config.yaml
model: "spectrogram FSQ autoencoder"
dataset: "synthetic speech, music and everyday sounds put through simulated rooms and audio effects"
train_examples: 39062
n_mels: 64
hop_length: 160
input: "log_mel"
win_length: 512
bottleneck: "fsq"
downsampling_factor: 8
encoder_arch: "resmlp"
encoder_norm: "layernorm"
encoder_norm_position: "pre"
encoder_activation: "relu"
encoder_mlp_ratio: 4
encoder_parallel_block: false
encoder_inner_norm: false
encoder_patch_size: [8, 8]
encoder_conv_stem: true
encoder_layers: 16
encoder_width: 384
loss: "mse"
latent_channels: 5
decoder_norm: "groupnorm"
decoder_activation: "silu"
decoder_weight_standardization: false
decoder_widths: [64, 128, 192, 256]
decoder_blocks_per_level: 1
decoder_block: "basic"
decoder_attention: true
decoder_upsampling: "pixel_shuffle"
levels: 7
init: "trunc_normal_002"
residual_init: "none"
optimizer: "adamw"
learning_rate: 0.001
beta1: 0.95
beta2: 0.999
eps: 1e-06
max_grad_norm: 1.0
max_steps: 11200
batch_size: 32
epochs: 9.2
lr_schedule: "linear"
final_lr_fraction: 0
warmup_steps: 2240
weight_decay: 0.1
Rows from block 11 of the encoder, named by matrix and row number. Each number is 128 + 32 x the weight over its row's rms, rounded and kept within 0 to 255. All counts start at 0. Numbers have three digits each. After the name is the row's rms in percent of the matrix's.
# f: cross-patch linear (encoder.blocks.11.mixer.f.weight, 128x128), inputs 0-63
f.38 091:091140124132084160085130118128132123150136133103111141141154147173083148119166067104127097104142097081111041105066193000080115124183107130146155138141107133167177029115123136126104140111112117
f.39 081:150105148153095127196116120156074129131175061150114126098130138155179082167123138117126123133140157117094154114102027153009038094160122161108088109164116074151140119039109141095158141141084125
f.40 089:096136079111132154110139074192120126147110122114119140144136158135153158039136122190127110095129142113127148130092119021179004095112167162153138115099127139107144074122026159131134105129150094
f.41 088:094123116134097136104103107070117157123122109134127115150161114158134130180105164131151136111161124128144093158104151094078201000076110107123120172148112131107149111188170005171154113133076124
f.42 087:094124122108120089105109152167079140131166139142147156104116159115152124179173085119128169141116135139138120154188157093084069193009067145082159141114130150147124137167110169025124130148121130
f.43 091:100121092151168083122142122131145077174193126146119117131163122099111138110180183087163092082102204124123096173137123124107074080166000083130173162106112115154150154119143124117043112118184134
f.44 078:134123165092097131134126162163147135049112134139157091105135103134121102123135116173040121161095171163132054137107168131121099121051126015112128130098124158158196132126108122164173048168115143
f.45 087:142201128148135173146146078137106158152034141137120144153134143132171121140137152139151051141117118097138153123114129131110094073052101185000074100103172153154145158132104151125120135021087142
f.46 079:140143107109122152103133135120156146149109088135161045110173151162090145140159064141167138077139131160127141105112140172160120127105106046194061146164156115069109144099113125121103139184060092
f.47 081:125137146126149108112092121101177103118162175085197121131164135179144097124143144123133162237107130148105139182156099142117143087098109096000205143138134133062124083130145102120124136168128051
f.48 108:107119147133125170122124141139099123104155098149073118196113151153113111151113115105113132102143074127139126125150094126129097110118100138134151204000099074094124153118108152157115112105146141
f.49 093:096090147079091134112109109182088108130129111130095031165133138083137135127128094132118104121069166143149091126124128124101127109086140132145102073120045029108129188143167153158113142101123091
f.50 091:112131094092133126123104100151126129118111114091134145055141081118114124109113144089128148120098169183068138150142129187086088133117102119126122073050139063119134106184055110118130107126132103
f.51 092:134151091128144127109132088117099089133131069079089116117047141163156159124106132123122160116150122134107063175133127111158100125111142123096091059077067146000089130170123121124121168141153108
f.52 098:108119137083071135128143096074113158080150127103122143131110030132098141146099120125126143124085144173114125050117115127108127090129129119094130099065083063138014083110121149089114113129148129
f.53 093:107116088083132096134123131137112102104100116126085167185116170063137141139166122077155095135136141114144106111066155141091117154110108137118137116122109111039116000042081087100125082111096167
f.54 106:135105115105107145088139143076123139109117105130131085112127153111038147111152133122124147135134083104078140109140069145135122158084110088149091146128157044100048096013060083128140122101138088
f.55 094:096082134116074110120113105094141088160082104117119134126131119119141024110115095137101108119155100116084105118112157047110089075104097099126130134138112098134040061181018107100072185174106136
f.56 101:093130081111132092114124121107115113103115114111124139106110129156152129089101135144088092126117135084133095117126140163079099111126081111145108136131086114105056089040086007076107140132143117
f.57 109:131108141112094091111118098117172114136158105156115109133122127124111130132085122118090118087080110108086120099123124146142071129133159105114128124078120140139098110072038123036041121129103153
f.58 104:079097106128104126120121167100084121139160117147071122106112114080120129089121059150107121114102146111106165065099113106175204031150137114076120122105125175113146100088101062137004106078115123
f.59 092:109113128127143115124107123126125101148128155121134087094101159145100104129139122038153127135111075114177134139171148133098158163034128154142106150092133104106098120105105071042118016073063071
f.60 114:154101086130141122149092168140135115076117136097139115144123150092109114116108192138044106126136133113112123141115143143134124153146066121070107108115097141110122123177121132066062128041080066
f.61 098:111115112091101152148135081103140120148107139109145096116139146121132138126141077106102050116096093116121112112107073081107116104100136079152098111092131127122130160109131135093043008118011054
f.62 105:140110119106098116132101112121107091173115108115121114086082117146107122154139124104134133084118127096151088123106113099098114091135117120037124110103127131135119093119126118140079097017124000
f.63 092:105112154122125087122103101097102101101098116091126094112083114089132144109129123112129122148080087120123145136130107108120115146120091150203092088121143144166134100103159126108110120049000208
f.64 105:118168125145118150125114094127116146097129131116118117133139151154159132133118134122152129151127059158133155152119112130141089113136130163106117046140161114126120092122163124089117117135106138
f.65 092:110141112105113123084124108123124114139120156050119128132130138112132096126103129148087102127124137029182145145129086148100124077128141159086152148081123127163097100162150073148119127111152125
f.66 102:120157073137131145087142117120112068104088101121095097086124143135118109112111133112111134087110146140054133076157087123084114147117104145118140158152073152101106089140124133074144111102103100
f.67 101:128131130092088107084126138154124165110114118109088119113065131152128129131116122092087112095118121143095034113094109164125134139108151162150129142123165083160150108116107119117059125064105153
f.68 097:129107126124125154111076093089144146125105091109147157125119114072117122134132148084090130138148125145095131025092107122132104148138094127091119098101109129069087127094127140108123152147133174
f.69 088:106134100125083042096150122102130083116117146129127083135113087088135072110132131085113132102159156151108091103054085128108071107132128058076157155165073103115109141109079079133133113184046132
f.70 099:108127070124101135105108137137111111120142111113133160131091131138076146116137103135108131110140134099109100102124035131091102089057107143112098105140126125129156063103109122090086116105137094
f.71 114:130115132138100108137114120109156109092106094139116145127142126122110032137110173142103119132115108114099145127120106009121094145089113110122142143110109107124138148060145110110138104080115128
f.72 103:125133106084132079109076117107106167137114120125148097128134142108128104079095119158114151107115082117123121097116102131080109094126087139129118128105122106128098138132071137109137118105114094
f.73 100:127135097135124154101115102066181146111076125094114114121150098128112111176094125106092114130141100088120110129120116122124031171113162114117122089092090144120143124125157045162164105145122112
f.74 098:119111105102107104128095116153117149129112122113082103119134168075125128113117098148124106140114128079098114096109165135137139044133125145120145135103117091120123122113144105017133143162147129
f.75 085:135118111167096133109139124096175091122156120139110136083168137113146159108112121093156102091094115145077070146127139096162139108116120130122112073091143111141105126142126103137075119141146096
f.76 087:102130128137146152169091138111108103132073084108111119129115087172118164113087136132039116130137111114095123101081119110076135151135044115157114109120110104076098130123075148139172079111123126
f.77 102:115120130124129087112091127091122101131096159091109121124082093135092109121106148126104063158114144133052138117077136084096118160128133089126130105118070143114095109076128112121117124093123143
f.78 098:121124097101129123112135094079095137138128120100155143149158145132117118163117116104065141137146122134106070104134155078122076113135097139064101106130139132161136097121110115132093158130068129
f.79 093:119125120099114111088107101132124118122091110104146115122153122116100096087112136120128119121073143149135112109123051124116124120098147107126069117159108143162103112157121150133102124138173094
f.80 098:114107126124123117102105139138117115131117151131109100129174126121133108124154103124121113125132119168133085145136149101099126124063129116125154103175128141141135136114118111147146134110151129
f.81 095:100102135139089131141116111099108140125092113070120110098141137115123112120107139139135124134095122090115156119124149100070131134153135147121129084061117108130094113102091083129074044088123093
f.82 102:148094112150126116115110141118118109102165131103067130116158109097112118109125124081122095139127124082114143117086103130147139137137108131147114128104042125121137135152077097082087103159115166
f.83 108:124075083121151111105135138150100137115133108107110127114130090113103120077120081113146106090114084135138059110106088145126085129179101139125120106120108063142101105163116110096087123140112104
f.84 088:099087129100117112126129114166079089142121083103112089098171107111122103072159132127109115113090148130127159082084129092171144091137109122097127171123140149080093097126126144118113132156125109
f.85 111:103101093110117134113143096137131144147093144120138150136129127116143151080134093126113139089105104093166125103098102142136110113111107090147095140139111148094029172099141129080107115103127112
f.86 097:115107125113110099123139097138133132128144100097092140130118112175142114092136129149082162083138112080115075140113055155152139110119075105121105120139150114145184083116143142096107130126118082
f.87 100:111128103113094085162116096102102115099151092133128115100135104136099133102130109100108094141110132108088106141086169102148130088112108142121108119138134115108096124078111136109130152149118164
f.88 098:101105140147134114146098127115138109156145073101106147135144089102131121110181096083095127092127104066077112142134121134126160138077096110133133121115092119129098144165090130153163154135153118
f.89 106:124137133100158126132145118118114111096124099101129107133125130100094107104127149127109110101133122140124093131127105056113075133143167137115129131095102111110104081138149067133116099110121109
f.90 106:093134112109100137137093125107082157128095156118111103147141138119082135071086097126144127125130121099128096140090091118156113108113118100125128111118069131122167114106117138063165122092123120
f.91 101:140110109117116122117102112135122091128121134128142115124105130152132150149095104138108114095118066145133094158101127122120096146103096126141143115141144121105131087178153133176085155150140144
f.92 095:136105088141112107124125096118150113091139109098146146170107112089092060143069104090107149105133123107127121134115103101143095153099081116155133142110128164141142141136084132144133080130108120
f.93 111:114114124085099125103105120138133144075093139142112148123130111112086105126100135133130126102131120114115118144134087089146121109113138080106110110128097134116086136072093105119110136044110095
f.94 095:092113091123092122086114130063113105148121133104125120115101130109092111081182109121129082104122103119145126101131075143186096151132154115091096119138118120088127129123119115133137118118036106
f.95 101:131132133125089115122099150108093080127189138118126118134200083119129154167122109106120106109096125089077128098129122129144078115119101096117106129093108165099083111129119126144154152087160063
f.96 102:095123101122046137102112105084113112121137122148124124116154103110144141074116112116125096111135134121127170113136110105095151144067085108145123084140142092131131152127108066132138095113121152
f.97 094:136078102156131111106089126150139113094085087138098127111129100119152121113106102112099123097139154108132141063099185117145085142102088113128108153091140108106137118120117147146148096107117108
f.98 103:092130130100100126109146112137109109071088124118146115112106104126128107121113115098154112104116074165122105099096093128125106134145125085110124105138135167116123140122123122092136134098136128
f.99 110:110115160108110119130121130094135127121106073139086117127141126142127097131093109114110132115094121106099128140095096126135128101138150116093143110100115082151150143134142120112106148106135115
f.100 099:122107105096119107069129103147133098114137131106120087095103137166122087125131131141094125118110113138092122065145134136137105152116125101121134124092113089092122104135105114124136108101111111
f.101 100:119115139128094131119087110111114099132127111079074130108074100079144112133121140112129063147123091139120123124099104124117114092128112135142116102072152085084089122121120126154130133083134143
f.102 102:133121127101129126087117157118079124142108110117124094097113090095118097146124142114126134123100101101110163163155137151113113116136121150115096144117105105079074075135118099122103156141116129
f.103 106:115116156118176133134115110123137086128104107122099143110120120138080095105145144079086140127120120108118094119120117091106130122118119085119105112136109129137120096095089108150131123134096149
f.104 101:071122143140105106073084109108116144100116124086127102121120103149125134143159131144106113090096114069080116101112101119116124122110068155089126108092083107124116133145062144113117105105112127
f.105 110:106109137109140131101104129105116116142114112119107128084113119114121151100116101124126137145156112116129142111103072120144106142138069098116150112158091132120096140107113074119118137138106093
f.106 107:119122059105108113094089066145111134108100097091109097135115147110106105105140128135134082135135058112102086129113150106099103092106127127135103155096120104103079160114176074106120134161099113
f.107 114:098124096163127110114112073106062094107125113122132118101121121137078144083157118109107117102128132097134136109150142141113146120074130138139083085140094122129112126113121096109075147128142135
f.108 101:098109117102132105124115132076057135091081106087103123070112088159122071143114119113153094134111118133124107124090101111133102129124138125133122100118105105117094098144126110122117083132108153
f.109 102:124134122108106088135119125154144118142104115117082084094124119142132112113141140152096142128115128131132142156103133070124075120146082082150126107120115104140087067140134127125128111121123138
f.110 103:126095169099156142122110115137150103139097079150129137080113163151143144152144155153121167145113117091144100081127159131114111100126134072113106129169126125103095133136149121138122119095087175
f.111 116:100083104116116122120129109133101125116109096113133139101099144116107107090108113125154143092075128103128135126121105121161114119142088125113096127061130096139096116159128106130098112140102096
f.112 131:118131117120116114098104113144093117139148123097127097100109086110127131135107105119072159147125113146146114120119098126115114124111098111128138095126115137085121145131126115148145099119122113
f.113 115:113112100123120128113133105104138090150137140124150118119101110074107119118101148116063102094135098101109136149140054142112120109082101140141130125126122113132152132101106118121129146151150136
f.114 117:113133114088140108174106132123141121094062112102126115085118098133140118123117129107084124121107113122128119111132094094101146106085137102141111143103133096162102131109146130088120132159106099
f.115 112:104081094127105099129130081108129101138097122128125140138101172137132118100119123101116078085106111120155132115103129128086136074084121099098136143123113108130102121185141103156114146111073122
f.116 117:107148104114126128112097103108085103125076090122108121112096124098163121153124088164121145143127094143119166124127098101124122104105113103131140134087129083103155121128138107124146119120139129
f.117 130:089103088128102134104143109135099111105093119131124112113104098129141123105097108110127123101122102132128105119110157125083087112136112121137117118130092120162092115139102126101100106122116129
f.118 119:098127114133088104087119150141124134084114118139087080089150078120099149104122135095103133097155084105122116121089101116082080094087094134120124109099117125115103107138090080115111122137123111
f.119 112:077105138089108140106128098124118161129079095107121134158129095125138126113189134137118120078152124164127122077141110119100117138137123094106126134106118133141121110133102138092156143141106104
f.120 112:122111127096100130114084114118089121125122118154105118106117106066140134109102108125114121139119113104100127114114097163132123117102093149105136097100154144110129119086121075128120134122088125
f.121 116:100081097114117100095119086115109109141118119096126109107119122124097090091107127123137107187123133120126092107120105129128095120110126090131113124139133102124114140104109095141116149125129108
f.122 120:100166074095115103105124097120103124142074176103100136126126119103098089109110106107131136103118130119078153116097129102128133159155121131135126107111107108121129097105097110099075131142101101
f.123 127:115113105098114134121107093080112086117092112113121084136109109120098099099098139135121109123122120172129106128135116123122135101137120121092133111118113132128108147120126135119093126141073115
f.124 126:110147134099116103125113066119145140135105073101100131134105117165094111103110093132123119122097127110157106099109094117097126105132102119139124154119141131116120132090127135117103095111094112